A small encoder-decoder audio transcriber, trained from scratch: 5900 steps.
Rows from block 6 of the audio encoder of a small encoder-decoder audio transcriber, named by matrix and row number. Rows with one number belong to one neuron. Each number is 128 + 24 x the weight over its row's rms, rounded and kept within 0 to 255. All counts start at 0. Numbers have three digits each. After the name is the row's rms in percent of the matrix's.
After each neuron's rows are labels from the 100 clips, of 14976, where the neuron reaches its highest value: "strongest on" is what is common among them. Only what is clearly more common there than usual is listed. The data: babble in 24 made-up languages, each with its own sounds, syllables and stress or tones, from a formant synthesiser. In brackets: how many of the 100.
# fc1: MLP up (encoder.blocks.6.mlp.fc1.weight, 1152x192), inputs 144-191
# fc2: MLP down (encoder.blocks.6.mlp.fc2.weight, 192x1152, transposed), outputs 144-191

fc1.659 096:103110148147107158173108106151091105120088120089113163141118143105154110117121116097148109134136086122137110137144108168152092097107134110185131
fc2.659 084:145092124079122126127115130095102086156117136084112091133181115113175100136132095161132142195159120088158127129114121138142105149153086164135140
strongest on: mains hum (71); muffled (low-pass) (59); voice: deep voice (58)

fc1.62 102:151103175111171138122144126139119115104118105140103119125101120145157092131114112140129155102149117149122129097162170148123107119102149144172131
fc2.62 097:095130147143110101139139131131134139134092101124141110090126135160154116091177128140116176128086132075108152129099147122132112114164118135131079
strongest on: reverberation (60); clipping (25)

fc1.339 112:110135147153098094211116105117154119133134131110095133136148108125172121145140124158122144135101107136118116134125127083087133117132142131132159
fc2.339 117:144143124134115151156134127121115135125101121131132107116103149128164129131135112141159109140182111180136156122115101109150154114112128137125134
strongest on: /oʊ/ (66); voice: low voice (56); /u/ (46); /k˭/ (36)

fc1.216 104:159112168138129117149129121149126130141126182143083138138138164084157147135176103060167123054112092115115130153161094116138136122168114125136126
fc2.216 092:133191113138118150181152118129129131147119142137102129161146157119143114129123134154119183102135155133141173139110117130133145132152106115129086
strongest on: pink noise (55); voice: low voice (53)

fc1.637 103:155109123125121114143127156136090118111148119118140140161153114088066131147157124140098131138140122134118091126137151134142109102116160118095096
fc2.637 082:158149147102103123117138181097161144141109111132142114147125115066116097097116118135119132139096083113123109143116136126219132126125146123139103
strongest on: muffled (low-pass) (60); white noise (46)

fc1.532 105:120163137166096185158152164142130134140111119094122140137146107143081163136166101163162071166134111150136088110148120125125117122158165123127103
fc2.532 115:131143096129143106121136151139107108133078104155126125097111043117116148110109117119111112140105104124123126119119126143171119159084141130119148
strongest on: muffled (low-pass) (60); reverberation (60); voice: child-like voice (51); rumble (42)

fc1.49 110:133132162135121158163137131137147115186068115123133146147138120141111186119156123156127113185145130165114170085097163101101083145164123152130124
fc2.49 116:148136116124101087108142143144126163123085103108144134090123122127069151118130117109137125192100103132147101133140123117179141157144171139100121
strongest on: /θ/ (63); rumble (37)

fc1.612 086:141123177171132174154126150150145113124158158118116161156103184070163150116139113120164147098146129126126122140116098127124139141125153121127124
fc2.612 074:142189137111127138185105138094166134126157148086116107127148155144188123137131145180111147103130127122133155139124162150139150185121133119151102
strongest on: mains hum (99); clipping (28)

fc1.327 099:144139134164103132135103103143137124109176127116104171153085140117190122155088094118150156137126103145123139107120161147111105128133135102128126
fc2.327 083:112136105106129102177134118125140125103154136095119114127110176119179112164147140166120106105102133110099119092140085140171156164143127140150127
strongest on: pink noise (60)

fc1.692 099:138173137195127162091099126131131137106176138107134188138070128089128112149099114145123151148140139156127127107127138121113150142134169081130125
fc2.692 088:132170128135121114137113170082136117149143113119113136152093148137153117140155125131106127136129113131157090132149094152179129170121149152153156
strongest on: muffled (low-pass) (60); pink noise (53); white noise (31)

fc1.203 111:126131106167180146145122125121118123088124125132088125128129096123129150156177080106148116117149095074155125151115133157093166114105177149170118
fc2.203 085:132120134121148107110098113175105113115132137117076101166127141153147155126112110106125105183125170111141123146130098157111132137116099117107134
strongest on: muffled (low-pass) (49); /ɝ/ (28)

fc1.564 116:135097110067117126147140113136088111097145129106142115170116105157112110090143143149162127156125104117162151138121166154113128115116146144128147
fc2.564 125:144107139198076155110161152139151154128163141178143154056132148125148111106114146142137120122140132124115127139141104136168134088075144134158125
strongest on: /ə/ (94); /æ/ (67); /aʊ/ (48); /a/ (34)

fc1.362 100:130122110125143170155113114094158108118164123121138125176091145150118105166143106121145138083139103117140122134110126178210136095112127113185156
fc2.362 117:131165113119141098150129129163169099159136209137106102112112122120190117145118142114097125144075153125102089104130133111121139114099128104125138
strongest on: reverberation (100)

fc1.51 104:147116107106140133129121120168172156114077153146133111204132123124132161139114150152157108154135105077153113109117141142120125097103138130118139
fc2.51 114:133164158188120161110108160155103129147130124130102112072124151106181142114083114119112171147065118099116084139129133131097122193137119080133125
strongest on: /ǃ/ (45); /ɑ/ (37)

fc1.524 105:105128126086144096130142131123106121099178132141127114132093106134148133130143144159163177164172133083116123147124141162119142102079134119148127
fc2.524 117:162063126204056130133136110159141149134124133153162126119103135114161125124139143114121156144113121131154102161147124108131126144088181122119135
strongest on: /ə/ (93); reverberation (66)

fc1.507 109:089122104138150108118110108131143151137126090128144153149082113111155142113164121164118168163119159098145116129176123156100134108092136123150116
fc2.507 097:134101123178123176138116126139121124133121082096126130106097104131139118139139110143158153089137170140136187179167173128175158105127148122113161
strongest on: voice: child-like voice (87); /aʊ/ (43)

fc1.70 098:132127134143110132201109101155167110143133152127102129133150092130155120136132100142144148147116095118124142122089139119110133125112117141126164
fc2.70 105:140117124149093134113155120117133086135067121129150122082109154144162110120130135114137138131161115138124195115119100113093137135165158138152131
strongest on: /oʊ/ (60); /u/ (42); /ɔ/ (28)

fc1.272 103:102139174109143129119112149121113111126181089123127139126136083137143150100098111117123122159145124169121133176111130148144130115135115120139143
fc2.272 111:117078114128109142103134097106109169117143150131097145125136168152170130134118109104142069183134092129132081140141133137110159133135103170135112
strongest on: voice: child-like voice (84); /e/ (65)

fc1.301 109:157104123083120106125151118123132126065121178103136108128141156159152193134147144098110127193175165095139157116133098149167154104120133164113162
fc2.301 106:122135116115139203131122096156118117125132148180103099036118113114102107117131089136157161059160158101098142109138139122137131080145137157136121
strongest on: /ǃ/ (28)

fc1.308 105:123135161106164131068129135153101148149168125127115176140078123128145109114096119146141123141122118116153132115134098109106133114089140152113140
fc2.308 102:127147124118121155121145115139136134134120107126107108132156072124141142113160108128148107153129140126096200086105114116093099112159128144090123
strongest on: pink noise (41)

fc1.636 107:123116137125144157104075117158201135125146142108152150118103145115113097144115153148144129122121079101103127092195118116097124134137104178165141
fc2.636 109:137144102090134201127130116128115144097116091109129122102214147126157098114142111112140129096170153140138129105123148127142124138173134129127120
strongest on: voice: child-like voice (85); prosody: stress on first syllables (67); /ɔ̃/ (59); /h/ (33)

fc1.533 094:088144170109127136152113124126115145130196102091110141163114101153090124137122113117129143129093145133097149098150114102148144151105147106143150
fc2.533 093:114083122160167116136134118115144134103130142162130131135175096120140137145127127122122155139133120135148154136151079130185158177116164080141142
strongest on: reverberation (64)

fc1.508 099:120138158102128154161120104134098107093158147130140108168128140087234097108153128144154067128129140138163132157139109125136117124093124127093146
fc2.508 092:116151146094145138140125113089122153133127140141158112133135164129097134112130117163132136133114125115163133120095090164096118149130093139130107
strongest on: /ǃ/ (32)

fc1.491 103:138120135118127132091190168129126109122125152139107153140126114141125118144111131090163126120148140156126135098116107063126106130141150133127147
fc2.491 097:129159115144106185123162109158144145142132162124158110134158132131125138139163127141150149147183116150139058092109132162124157102145080162127103
strongest on: voice: child-like voice (56); /ɔɪ/ (40); /y/ (39)

fc1.513 098:123154127128159141148140104139165120155075116120146120151140138119160108150121131145157132145132125080133129086095131125130110071099127159109117
fc2.513 105:119148122105094160113097124142112117149113154126108104076100158127098140152162114139121118104117135117112096159104118119140154190164103133126120
strongest on: mains hum (62); /t˭/ (52); /t/ (41)

fc1.198 092:149133148182141158143149145168141096142188130104135141129109147060131143132123131090156131112129119134107133145157117130142136109148114114142142
fc2.198 086:128180137159123121120102117093198114121160090143138123118095133134189144123141144109094143136138138131147132125163101141162147138145141109151154
strongest on: rumble (83)

fc1.643 109:119134114146163097089124140125139144098151167095109092169099116128159175115118139149136149119110105159094073125111132092170152144108137137099121
fc2.643 102:119143152109095154113104160089121172088131114128118147111170135121119138097120121138133164147112103156169086120127134142137137108115138131155145
strongest on: reverberation (100)

fc1.47 109:125121115128130151125106141167154138123177159097141136136117141110120124129147138142115135137146103094095123106186125122126117145144118154176143
fc2.47 111:114135126110127192125102108115141158114102092098131133118207148130130107122130125103143126085149154124125121108130142122137126127148128168128105
strongest on: voice: child-like voice (87); /h/ (30)

fc1.407 087:123132164165157151165091107146131123120128128108083172116118164105129097135142131126112130074132127118148084108111084084127144149144166116165137
fc2.407 082:103174096131123140190154130127131144128120120175110117162160139127137106148118091129146140123133133151125076139121099139136166142109100111157112
strongest on: muffled (low-pass) (75); pink noise (43)

fc1.181 102:150114112144142144172102129135109134125135164120099144120121104143107116159124161083116153106111103127119086108145118119123122139129139127124129
fc2.181 100:115124134089117140118157120090128152162139133138110125162139130139116103104100129154127132133099139129120126116138096137164129138122118112132125
strongest on: mains hum (33)

fc1.494 095:107094147144124176126131098103152120159189101147131119132102129121146140137143140162141130147124105113145091112107109163091098100122105120121151
fc2.494 104:131109130130160161129151095137061117135123136071157145185136095115129105132126116129106186165133092114148165113144133119165128130128133175128099
strongest on: pink noise (50)

fc1.544 101:115126126149123119176102104148144132124118121162051155145191090115148160117123083158125143161140121124138144128116130091129131123117122098127166
fc2.544 099:130141129098117099147124106122113140116078107136137088046116161113167139114120153120137108144124143141134181093118143127102146103128140160132120
strongest on: /oʊ/ (61); clipping (56); /f/ (36)

fc1.500 097:146121165148126183136121104141120141126151139105097151144142136104142126121181125099170141118149127135114124117139146154175166114149130156138151
fc2.500 079:091163121087144160089110187134127135117160126096122083152142122073159112126149117128152126129134105110153162112098147153133152135172119192115146
strongest on: mains hum (98); reverberation (66)

fc1.645 097:119128126165108133153102140130126208100142141105137139119129133113143111132192156142156084128102155096106104135115105155108140127110156133117159
fc2.645 085:157135134118137114139120075102155086111099110098114070157152124119121134114137132101145139092072122138132130135163102093125109143029108151111124
strongest on: voice: child-like voice (75); mains hum (38)

fc1.202 087:137124141145133161137135125122107094142159104142131166185114155131116108118108141101083122136092138111110142091119104117131141073130160103176116
fc2.202 097:128145144161094139130111123103218130136157102133150122140131146120141126132127123160111144152123124139111188122118141106145139119126158125125156
strongest on: reverberation (65)

fc1.432 103:139128147137140149090164133123109144120179110137130122136138140110119118103100105149122127109130116072084085126158136111134142144108156100113141
fc2.432 101:123118107147078159121112131125111112109102120114162114118084135114176160108109122081127137127146140105119120150128168115139113186126148161114128
strongest on: /ə/ (61); voice: deep voice (59); /ø/ (39); /f/ (32)

fc1.630 098:129132162132144124141127115148126124126124094101111177155110137157143138126110134141150146129136153137098137118155086131124108153174148097088148
fc2.630 094:141184126158137131175108111137174109092153084094104097143136134146173140121113139152129126102111136140126192122147096166165142164125137100125110
strongest on: pink noise (50)

fc1.78 086:110112126106103137155121128104114104149181114126142158128163155073129114098115121078145119133117138141132113101131096128147131053113130131120081
fc2.78 089:134190146095103129145121107119173104108131103144122146065122111112117129112120147153127130152143133142120171152104104101137126123076159123121163
strongest on: rumble (53); pink noise (31)

fc1.207 098:143111134190108144158131144118133159161124137112132113160136134099134182143148110133109107145146143126119110131159139134159129138143097105136102
fc2.207 096:154149121169105119131156174126169159102142102138116107125164142141173143114138134157092148166120122121195111112110098177135142106150155072141101
strongest on: pink noise (53); voice: deep voice (52); white noise (35); muffled (low-pass) (29)

fc1.56 105:139122114082131116125117107151148150095110157166117124192119086160152162142113154112103123160129131078133129090133124148106120112080154138124165
fc2.56 098:148146116145119154122129122143103112135146200086143159036101111079140103120134110140127136134108194151125129134131155134123089127147133116127135
strongest on: /ǃ/ (98)

fc1.270 107:088133134126111127114136100125163145091122114110094151191136134151158148138168129112142118117146091125142156129095125117190120060148120174163130
fc2.270 093:118121160174114109136101142152146116142116107130161117210155152126190134080129122142094142156129087155118154140133094170183165175126133112118144
strongest on: /ǃ/ (43); /k˭/ (41); mains hum (30)

fc1.682 099:127127149152101109197105113134178115137119153104075114137149104131169115132115136146125134136103106142117134107121136095113128114129148127134165
fc2.682 107:127130111128113133124135123128112103130075136129141111125121155127155125116122123136155109139199128171116176121128117113123159118160124138152140
strongest on: /oʊ/ (53); voice: low voice (51); /u/ (42); /k˭/ (36)

fc1.681 109:110155120139116135156178130146120127115135164177134109138123181108151136125155134138144117120150135124137135094132152151133129154135138117096122
fc2.681 099:120120169152144099151130117129102116105100090139136124099145096082119160105101141113129135133125125150114103188161117133136121204126156097130112
strongest on: reverberation (64); /x/ (37)

fc1.603 105:128120159138087133205126105156164079129139160104101129131138107132160094134129123149123146143124104137117130126098134111109137131118128145132176
fc2.603 114:119117123130095173112147112122154103132082105104162106115119133122140117104126117122141138107194110161127184120121112122110133114170136117159149
strongest on: /oʊ/ (58); voice: low voice (55); /u/ (50); /ɔ/ (25)